config = dict(
    arch='conformer',
    n_mels=80,
    win_length=512,
    targets=['instrument'],
    mlp_ratio=2.67,
    fused_qkv=True,
    batch_size=64,
    lr_schedule='wsd',
    warmup_steps=760,
)
Rows from block 6 of a small sound classifier, named by matrix and row number. Rows with one number belong to one neuron. Each number is 200 + 20 x the weight over its row's rms, rounded and kept within 0 to 999. All counts start at 0. After the name is the row's rms in percent of the matrix's.
Before each neuron's rows are labels from the 100 clips, of 14976, where the neuron reaches its largest size: "loudest band" is the band of the loudest frequency at the time of the peak. Only what is clearly more common there than usual is listed. The data: chords played on synthesised instruments.
# gate: first MLP gate (model.blocks.6.ff1.gate.weight, 416x160), inputs 108-159
# fc1: first MLP up (model.blocks.6.ff1.fc1.weight, 416x160), inputs 108-159
# fc2: first MLP down (model.blocks.6.ff1.fc2.weight, 160x416, transposed), outputs 108-159

loudest band: 250 to 500 Hz
gate.283,124,186,213,199,217,204,195,211,221,232,182,196,174,186,190,209,190,187,221,216,172,207,194,178,252,209,184,206,181,174,258,224,175,164,209,174,197,185,171,179,248,183,212,224,186,227,182,215,174,178,207,189,214
fc1.283,103,242,198,191,216,218,180,233,160,175,202,177,177,237,168,181,240,239,200,192,204,208,152,211,172,201,195,220,202,200,162,194,231,207,192,216,208,193,216,231,195,203,207,197,172,173,229,213,204,189,241,220,200
fc2.283,081,176,211,213,214,211,202,197,220,209,197,160,171,190,208,176,228,180,199,194,209,226,176,193,173,196,185,215,189,196,160,200,227,237,173,233,175,208,220,182,123,204,155,201,223,168,186,176,210,202,213,165,192

loudest band: 500 to 1000 Hz
gate.77,119,194,159,204,195,221,204,176,197,206,183,196,189,227,203,227,239,209,203,173,205,202,164,190,199,146,179,188,197,270,211,168,182,191,212,211,162,190,174,204,206,183,210,222,154,160,210,176,211,186,195,215,212
fc1.77,098,191,201,200,188,201,200,247,197,204,180,212,212,210,220,217,140,190,217,200,222,198,186,208,230,182,158,239,215,187,217,189,177,201,193,168,219,204,200,219,221,230,201,199,241,223,179,208,221,183,218,180,195
fc2.77,076,236,171,220,213,196,191,222,160,156,194,183,165,172,206,236,182,217,200,220,188,197,232,183,175,197,220,200,214,182,218,205,199,232,216,213,209,213,188,237,221,182,177,235,178,205,217,190,225,194,169,204,202

loudest band: 250 to 500 Hz
gate.335,103,224,218,204,205,211,185,173,223,206,148,189,221,200,226,210,200,193,201,212,206,207,187,190,175,202,235,169,207,214,194,193,179,213,202,178,193,219,183,202,193,177,183,186,178,194,188,180,192,227,199,205,240
fc1.335,120,195,183,171,172,166,144,187,206,190,173,210,217,209,178,204,244,209,191,202,215,193,201,225,212,218,193,195,198,178,210,201,204,230,191,195,218,216,230,191,210,188,189,221,222,177,174,191,186,215,196,192,204
fc2.335,085,178,206,186,200,195,161,204,213,145,205,196,193,197,233,210,199,194,211,181,191,201,197,221,183,195,196,210,193,205,159,215,232,231,217,226,197,204,192,201,189,200,182,229,213,222,192,183,215,207,176,232,197

loudest band: 500 to 1000 Hz
gate.168,098,208,219,191,198,166,171,207,228,222,188,209,192,215,188,197,255,154,169,186,166,196,189,217,194,171,207,193,190,189,211,225,207,239,200,199,192,204,206,220,173,192,202,193,173,221,195,170,186,219,200,190,200
fc1.168,091,186,173,210,207,224,160,180,212,200,187,257,222,193,205,194,176,193,164,214,214,198,226,212,195,212,168,200,182,156,174,232,235,201,165,154,246,215,190,213,227,188,211,196,215,188,209,210,217,194,176,202,210
fc2.168,056,218,178,191,205,212,194,215,189,197,208,196,202,192,208,187,217,186,176,186,229,201,183,185,226,189,187,193,159,212,194,189,208,212,143,210,166,206,177,171,177,209,204,185,217,207,176,197,190,175,218,187,197

loudest band: 500 to 1000 Hz
gate.111,096,207,240,182,197,199,173,177,235,248,226,189,180,206,198,206,212,211,185,175,185,212,186,201,190,194,209,222,213,154,188,162,209,215,207,174,208,202,235,220,235,191,195,257,198,221,185,184,211,190,201,208,174
fc1.111,104,214,233,208,211,203,207,199,207,205,207,201,208,219,208,196,190,196,195,185,225,212,197,195,193,202,178,205,208,199,210,186,223,183,218,205,180,212,194,195,224,201,219,249,195,156,211,185,171,180,241,214,157
fc2.111,118,186,213,212,186,151,196,205,144,202,225,190,258,198,218,186,221,162,194,195,190,217,208,207,197,217,199,204,194,194,198,195,207,205,207,187,162,205,203,184,193,241,223,217,194,184,170,174,179,218,187,164,175

loudest band: 250 to 500 Hz
gate.218,111,194,215,188,176,205,187,223,217,188,199,219,190,185,198,201,190,171,221,198,179,208,192,174,174,209,188,245,223,136,163,164,187,203,174,202,192,229,225,196,193,200,174,155,186,201,166,204,199,204,201,194,198
fc1.218,091,175,196,192,203,214,187,194,192,208,175,192,164,201,209,232,166,202,236,200,234,192,196,182,205,193,175,205,230,185,187,172,212,166,203,205,204,223,173,194,216,181,195,177,181,240,196,157,205,213,190,203,213
fc2.218,109,183,179,186,223,199,168,190,176,221,205,188,181,213,195,179,204,190,193,170,206,168,180,227,190,191,192,189,206,175,212,199,184,191,184,180,204,171,190,200,234,182,182,200,209,181,172,197,225,231,196,191,210

loudest band: 250 to 500 Hz
gate.43,120,189,242,189,179,184,169,150,205,213,194,211,191,189,209,178,175,198,204,213,207,228,212,196,221,220,162,189,203,181,211,203,200,252,191,173,207,235,210,191,207,157,204,202,250,202,178,182,203,213,187,250,188
fc1.43,103,178,192,183,215,214,180,222,199,207,190,238,190,216,185,205,226,182,152,204,179,208,175,183,219,211,192,191,177,211,181,215,208,226,217,196,210,214,211,202,185,186,173,192,193,177,202,194,145,201,209,184,191
fc2.43,051,190,213,244,215,215,192,206,219,172,187,217,214,200,188,180,231,197,204,193,160,208,177,156,199,198,211,207,165,187,189,175,248,196,230,180,203,213,202,177,179,213,171,217,212,213,204,212,166,210,207,186,146

loudest band: 250 to 500 Hz
gate.288,102,176,145,190,188,197,184,177,215,208,167,226,210,219,202,185,205,222,186,158,214,244,186,181,202,183,212,223,225,150,179,195,151,227,217,186,215,205,186,198,172,196,181,188,215,199,196,197,201,252,214,209,221
fc1.288,103,200,152,229,195,218,199,225,209,204,171,247,185,203,196,203,188,189,185,239,203,182,208,181,206,196,188,222,199,219,215,174,193,191,175,213,203,188,222,202,195,173,164,196,195,186,233,172,204,166,198,208,194
fc2.288,056,202,182,195,214,219,204,227,177,169,170,223,171,218,242,240,183,235,189,203,202,206,204,185,202,194,190,187,222,227,161,197,196,192,201,212,200,201,208,201,184,185,198,209,180,184,188,186,231,142,158,221,210

loudest band: 250 to 500 Hz
gate.407,101,197,175,193,186,180,227,248,215,236,164,209,204,202,188,214,204,180,176,197,169,213,191,188,209,209,218,226,181,125,200,271,189,189,163,183,199,199,191,174,221,172,196,179,149,217,200,210,205,243,216,213,229
fc1.407,092,181,188,202,202,173,201,242,203,229,181,206,198,179,195,223,205,171,205,202,175,224,189,199,200,184,190,237,195,159,187,222,206,181,173,192,226,188,191,225,192,161,239,187,156,203,175,201,209,217,216,179,258
fc2.407,097,173,206,173,206,185,206,157,207,197,165,183,211,202,230,221,193,212,181,243,212,182,189,183,230,209,182,223,209,198,202,199,177,210,173,204,226,196,163,217,214,185,238,200,199,211,178,206,200,193,195,225,224

loudest band: 500 to 1000 Hz
gate.256,097,188,133,215,134,195,201,150,200,222,153,196,233,234,193,213,199,196,194,184,217,191,190,210,215,224,207,199,199,234,228,182,207,217,205,202,193,156,200,207,215,222,211,221,197,208,202,190,187,179,196,230,196
fc1.256,085,228,149,210,178,223,194,195,188,183,191,176,221,192,174,232,185,197,181,169,237,203,193,223,225,198,187,256,180,191,238,188,220,176,183,201,175,161,175,195,187,213,201,189,194,252,219,222,172,173,194,165,198
fc2.256,117,195,215,162,222,188,230,189,185,199,191,186,176,188,234,181,167,174,207,173,153,194,221,201,195,184,184,203,210,206,186,213,193,201,182,213,183,228,199,215,171,174,213,172,211,174,217,188,219,220,197,213,212

loudest band: 250 to 500 Hz
gate.34,106,170,217,205,224,207,206,215,189,212,219,211,155,171,196,186,165,214,217,194,214,210,221,197,185,165,195,196,199,174,232,204,203,167,203,196,215,168,207,234,217,183,180,184,225,199,209,207,229,212,208,194,187
fc1.34,098,239,213,233,174,239,185,197,211,199,201,167,203,205,198,205,189,242,218,142,240,199,225,187,200,190,220,224,197,211,240,194,167,177,211,209,197,200,227,216,217,201,185,223,212,203,205,196,218,164,219,226,209
fc2.34,067,193,204,239,215,198,214,194,196,215,188,183,235,220,219,228,262,220,183,216,204,206,172,169,199,194,244,213,158,213,174,205,196,158,199,224,185,218,195,182,182,193,185,208,174,213,193,155,182,180,197,168,195

loudest band: 250 to 500 Hz
gate.351,117,170,164,188,209,183,175,188,200,198,197,203,188,213,217,198,207,197,214,185,194,185,202,184,195,195,212,222,185,182,200,164,195,192,206,199,204,189,151,210,200,181,168,197,192,167,180,218,204,250,201,223,197
fc1.351,098,220,206,198,186,206,210,215,217,224,202,214,199,187,186,230,194,202,194,190,198,217,192,167,182,169,196,192,200,182,191,219,143,186,210,196,183,202,201,204,215,201,188,185,186,194,170,186,225,223,182,189,215
fc2.351,085,160,196,201,213,190,202,204,200,206,224,191,216,218,205,209,179,206,195,193,187,158,162,207,199,208,212,242,199,189,193,228,196,202,145,189,225,174,204,196,213,214,185,178,209,209,149,214,192,178,198,223,204

loudest band: 500 to 1000 Hz
gate.62,117,184,170,223,167,207,176,206,210,189,203,192,221,205,213,205,215,162,129,192,189,198,199,213,208,223,179,229,257,189,213,208,194,196,210,217,189,176,220,183,203,181,205,190,202,204,206,206,180,230,208,190,215
fc1.62,105,211,234,185,244,193,231,182,181,230,169,224,183,215,192,174,163,225,259,204,235,202,176,185,204,171,219,198,159,204,201,193,203,203,209,179,208,216,217,220,198,219,181,234,195,202,189,197,226,192,206,211,169
fc2.62,119,211,189,184,228,208,224,183,186,203,196,195,195,219,181,223,189,189,211,179,226,245,210,218,195,199,165,212,173,166,184,222,227,169,212,183,248,174,195,183,215,162,198,209,206,209,170,180,184,187,235,251,192

loudest band: 500 to 1000 Hz
gate.235,090,203,188,180,177,211,145,193,169,199,206,201,219,224,194,215,207,211,151,200,195,191,175,200,222,205,200,206,210,189,192,185,190,238,212,193,173,227,197,232,197,195,232,176,251,233,224,220,197,242,178,213,218
fc1.235,097,222,274,198,172,213,209,178,196,227,215,199,189,192,194,189,187,253,191,211,216,181,209,202,157,181,216,208,187,200,213,235,204,207,187,179,242,186,227,179,204,194,165,201,185,185,181,211,190,189,219,216,171
fc2.235,118,220,187,201,219,219,174,212,180,219,212,216,218,178,159,179,189,193,177,220,204,158,206,198,195,203,233,232,180,206,227,205,203,210,187,157,221,213,218,182,214,218,187,187,211,194,181,170,179,203,213,214,198

loudest band: 250 to 500 Hz
gate.405,110,176,196,209,198,179,172,204,190,189,177,232,197,194,220,212,233,191,205,204,179,195,184,197,206,218,220,191,218,180,178,219,143,208,202,185,194,204,190,189,190,191,215,190,180,215,199,217,203,246,181,180,257
fc1.405,093,239,228,198,188,211,213,181,200,203,244,195,202,182,195,200,184,195,200,192,224,188,219,203,165,189,199,213,185,186,203,195,228,211,227,171,193,182,227,218,198,207,187,202,290,200,209,203,205,180,226,214,163
fc2.405,092,225,188,195,207,235,212,211,246,214,246,183,190,178,166,216,206,196,194,196,219,196,212,196,225,221,150,222,180,202,182,208,212,199,220,183,176,198,225,208,190,217,222,182,210,211,205,209,207,223,210,218,201

loudest band: 500 to 1000 Hz
gate.127,112,218,193,182,202,208,225,212,259,196,209,161,197,177,221,216,211,208,232,202,211,247,206,202,183,188,196,176,190,166,191,215,194,230,202,198,199,202,247,220,190,205,203,193,189,207,204,193,183,216,224,194,210
fc1.127,100,206,219,223,208,239,198,182,264,216,170,197,189,214,209,202,227,178,215,197,229,234,199,183,200,205,225,175,178,175,214,189,182,193,204,195,191,205,201,186,207,178,163,214,168,156,213,192,129,192,243,167,203
fc2.127,060,187,200,174,244,193,181,200,173,195,180,243,201,184,205,199,199,179,198,155,217,207,196,194,182,205,219,220,203,201,200,209,239,219,206,206,205,214,180,191,223,200,233,209,199,204,170,222,201,156,211,200,206

loudest band: 250 to 500 Hz
gate.339,091,191,271,153,181,203,206,191,210,206,160,220,205,191,178,197,217,215,190,208,196,192,192,178,202,180,160,196,190,213,217,228,192,192,191,215,231,239,221,219,215,181,197,204,199,186,170,188,246,202,239,152,206
fc1.339,095,228,168,205,192,229,186,238,208,182,187,199,159,176,185,188,232,223,216,218,162,166,215,205,196,186,216,184,187,217,173,198,199,223,180,191,211,234,233,218,193,200,180,199,204,210,209,179,208,230,213,170,214
fc2.339,051,205,185,189,190,225,215,212,209,190,197,179,193,197,199,227,198,208,213,199,175,205,192,206,227,146,177,204,192,195,192,222,190,213,205,206,191,241,166,229,177,192,190,203,222,200,208,190,203,221,235,181,214